{"model": "multi-label image tagger", "dataset": "flat shapes of many kinds, plain or patterned, on busy backdrops", "train_examples": 97500, "image_size": 32, "crop_scale_min": 1, "horizontal_flip": false, "translate": 0.06, "arch": "vit", "norm": "layernorm", "norm_position": "pre", "activation": "gelu", "mlp_ratio": 6, "head_dim": 48, "fused_qkv": false, "bias": "all", "qk_norm": true, "parallel_block": false, "inner_norm": false, "patch_size": [4, 4], "conv_stem": false, "layers": 10, "width": 160, "positions": "learned", "pooling": "mean", "num_labels": 35, "init": "trunc_normal_002", "residual_init": "zero_last", "optimizer": "adamw", "lr": 0.0022, "beta1": 0.95, "beta2": 0.999, "eps": 1e-08, "grad_clip": 0.5, "steps": 40000, "batch_size": 128, "epochs": 52.5, "lr_schedule": "cosine", "final_lr_fraction": 0.01, "warmup_steps": 1200, "weight_decay": 0.0}
Rows from block 3 of a small multi-label image tagger, named by matrix and row number. Rows with one number belong to one neuron. Each number is 128 + 24 x the weight over its row's rms, rounded and kept within 0 to 255. All counts start at 0. Numbers have three digits each. After the name is the row's rms in percent of the matrix's.
After each neuron's rows are labels from the 100 images, of 14976, where the neuron reaches its highest value: "responds to" is what is common among them. Only what is clearly more common there than usual is listed. The data: flat shapes of many kinds, plain or patterned, on busy backdrops.
# fc1: MLP up (model.blocks.3.mlp.fc1.weight, 960x160), inputs 0-159
# fc2: MLP down (model.blocks.3.mlp.fc2.weight, 160x960, transposed), outputs 0-159

fc1.457 084:145136098120126119089138108148108114101133147179142103143110099101133109156172119106143111150133130147100137104135138107083140082106127125155118177125133157093119100150113077117174147135133156118175137134125070135137120111152105135130083121134103152173142132149147130146155171133117114081103142135168158168075152157117125103153134172134096135112122118128177172126119172146184114159157153117096100101123147118118118123110110124110131105141127159111106115126090125102145140150110128
fc2.457 070:153091133171105143143137098130141157112134114125127131109141132126162135085094165121125152132146102133129177119109094139168151127133153121117172134176156150141101136140137097109113138128132170096162144102095108121139086134125111134144144132118130116137111099107071124143139145140122083127111117051103123125151142121149121140125146073134096108137186177105147158146129168138122118129119119155149122095098096123129083095152122167127135099154166135111145137097143180092098119092146121
responds to: yellow shape; its colour: yellow

fc1.366 113:132143137182147148138124122148086154147121137133162105132178127092164109136152092108141117131081121141095104110152147134137129110098139080162130138134128151112134103167109154110106124099098145126150105133113079113159120145128091134111138190118096126178113112145137116158145177135125091152162134118127103170121134183082085087125140088173084128105123111127172163139144166123112120179156123134108123116136148106142115141138102099120109114111134100121157099120116138148150142130143133
fc2.366 106:135115152116089134150131126120152120093152161063142134124084136142147156108118153141133157122114144102130186150117122196187139153135130148158137112165160156116115139093125116120111083131120117110096168098127146100100132112124131120114146121163162121119152137150099148110096129125158135111137097125103112070159171138148129117096173145122143104129138150105107130119141127121083097117126103109148086132133114177086094108148097116124151149101149119093099119169160158126126093121123109
responds to: yellow shape; its colour: yellow

fc1.705 154:128165123102120151101133081145082124134154103158117127164127106156155114130107135118084139131151092106167149140113140116150133151150143147148135133124122120133104146120136120130150136119107114099142102159119128092141139124182105144076115120167159098085128155111108157137135139227096138115144183117133151127106108118112109128105129110129145151138115117140131108098116115172159103125174120138116172066097143099115102132119127159124098183099103099134130114118149131127149137162120173
fc2.705 182:127101144160120107156121169087151135120097145087156110098143152124110130105142124117154142104101167143097130131144122143117104107088141131105137114159135140100140086133123129127125128136148162148103139097158135157129101146138151097174178108060110156180112088142119117135096120091146110146111121121100112141141145120167147133148146142114109103131132142132146104143126136099101154128068165146146068184152125144157144146140128111121156077136147158111127112151125125136078108087147088
responds to: grey shape; black shape; its colour: black

fc1.748 062:154123150073166121139150078159133142145101126128130081127131099126146114150124146128112136122106170112120131063117128135093121072130135093127129161177136155061128104118143154094140132153137166109135137155102133080134133150150116182115124130101138129161142123121110173152139119126164106121096141115141114206145142165130140122125196143126073138131134149080124162139158163130147133117147176131111118088134136124110105151123147122097114124134106139111130132139124123119134113112133115
fc2.748 059:142126120150130134130154130139082107142073087171120100153142168134134142105146139131138167098143153103125142162121158099128134135122122152109097093151100108128154084134177144179084122155115141137065120088140136148100150111173128108124145154123166147143125173140091127129076079130172114128126121139133102138116128110137104141138152159093141128135136156175101098147192111111127151124120141136120125112160101116122106133154136111125129151089100143120130148093162079148102113140120113
responds to: yellow shape; ring; its colour: yellow

fc1.566 122:132154156124135136120151105149094149136134121083101093130150114121184098114135106112135116142127108134149184142129111133180143113098135154121166141138130147114117136173124136113106110104125120065168101137062093092141078147147147145085140153125148146157127088115118149146124176156123128152140118127120097162117134151114105135144158072151126140114112144137143136096109159182143104141142084122114135114101120157108101099162121104128101118139157120091163144112132150118137169097157147
fc2.566 117:181055125136140113130101131132154138096155139121090117149098103103125121142095140153108125117133141154126103159118118123089169121122098148151083109148158107138134187117129136112153112108109129158131191174120143115135150121139105135151120108119098130077178165114122111134136114116161166158105112170121109113104185126155131124096110109142121126106152090122160113120121130118123112088154123115135119148106137123092169119153171132104175100164148134135082149104126121128127087133119153
responds to: yellow shape; black shape

fc1.60 103:133119130136163109114153120172095106111153126109082074121152099120141135156133130163091083157119139141120128131162141094133068141139127143110115141103130133134101165117116137116133126109114132127148161170146144100132148134120147165143143089138124130102172089140165151136144159125108127140132124122169098178130100111133094103153154126175105143111093102080120173118099156110126130178137141149107120129132150128154170144100134114114139107138132094159099059131074140117165134144158142
fc2.60 108:105121095112132111104154118127137153147144120126168154149095185131090146105119105119114137135171100109106128171123103138133157166148136152097090107128118119134076156116129095104124089111132175139161130132135120112131127084113124141157090107108123141201109120117133175128120081158113148151104143156115135087114148138175109113122096197159182115146108149144121124118122123174147132134125065128117118121106127121149107101121139156157120151151136140094124156120145095111122117106118113
responds to: grey shape; count: five

fc1.105 080:158112140104162088140138092191114152115138096176088103126146138122151133137136135084085129147122098100138155114141104119139121114131150138099139185121153144110121118156166134088145106107148135087114103153112107115108140137116167171151139126138157125136129100144118163149147149138113086111113149113117108173142135130117126115157124080165090163113103148114116197101136150173148112135112130117133147091121145112108123124163137110066111087119149132142145155122089144112154152128164120
fc2.105 071:116139159109098153163137106166130098132148132138132159128140153158136086113099138123141130117161128113180158148099106130130148181097147111111128118142143104165108092149146081120146131122149132124142100141136144147150099125163149117127118109114146166080148145141128136141080133172138147157129152112128146117107128176120111136123134135094149101129104157126104080099113148118165087092105135108153114087143081198140115131109133114156140167087086133079127126120129132123082158096146156
responds to: grey shape; its colour: grey; its colour: teal; largest shape: circle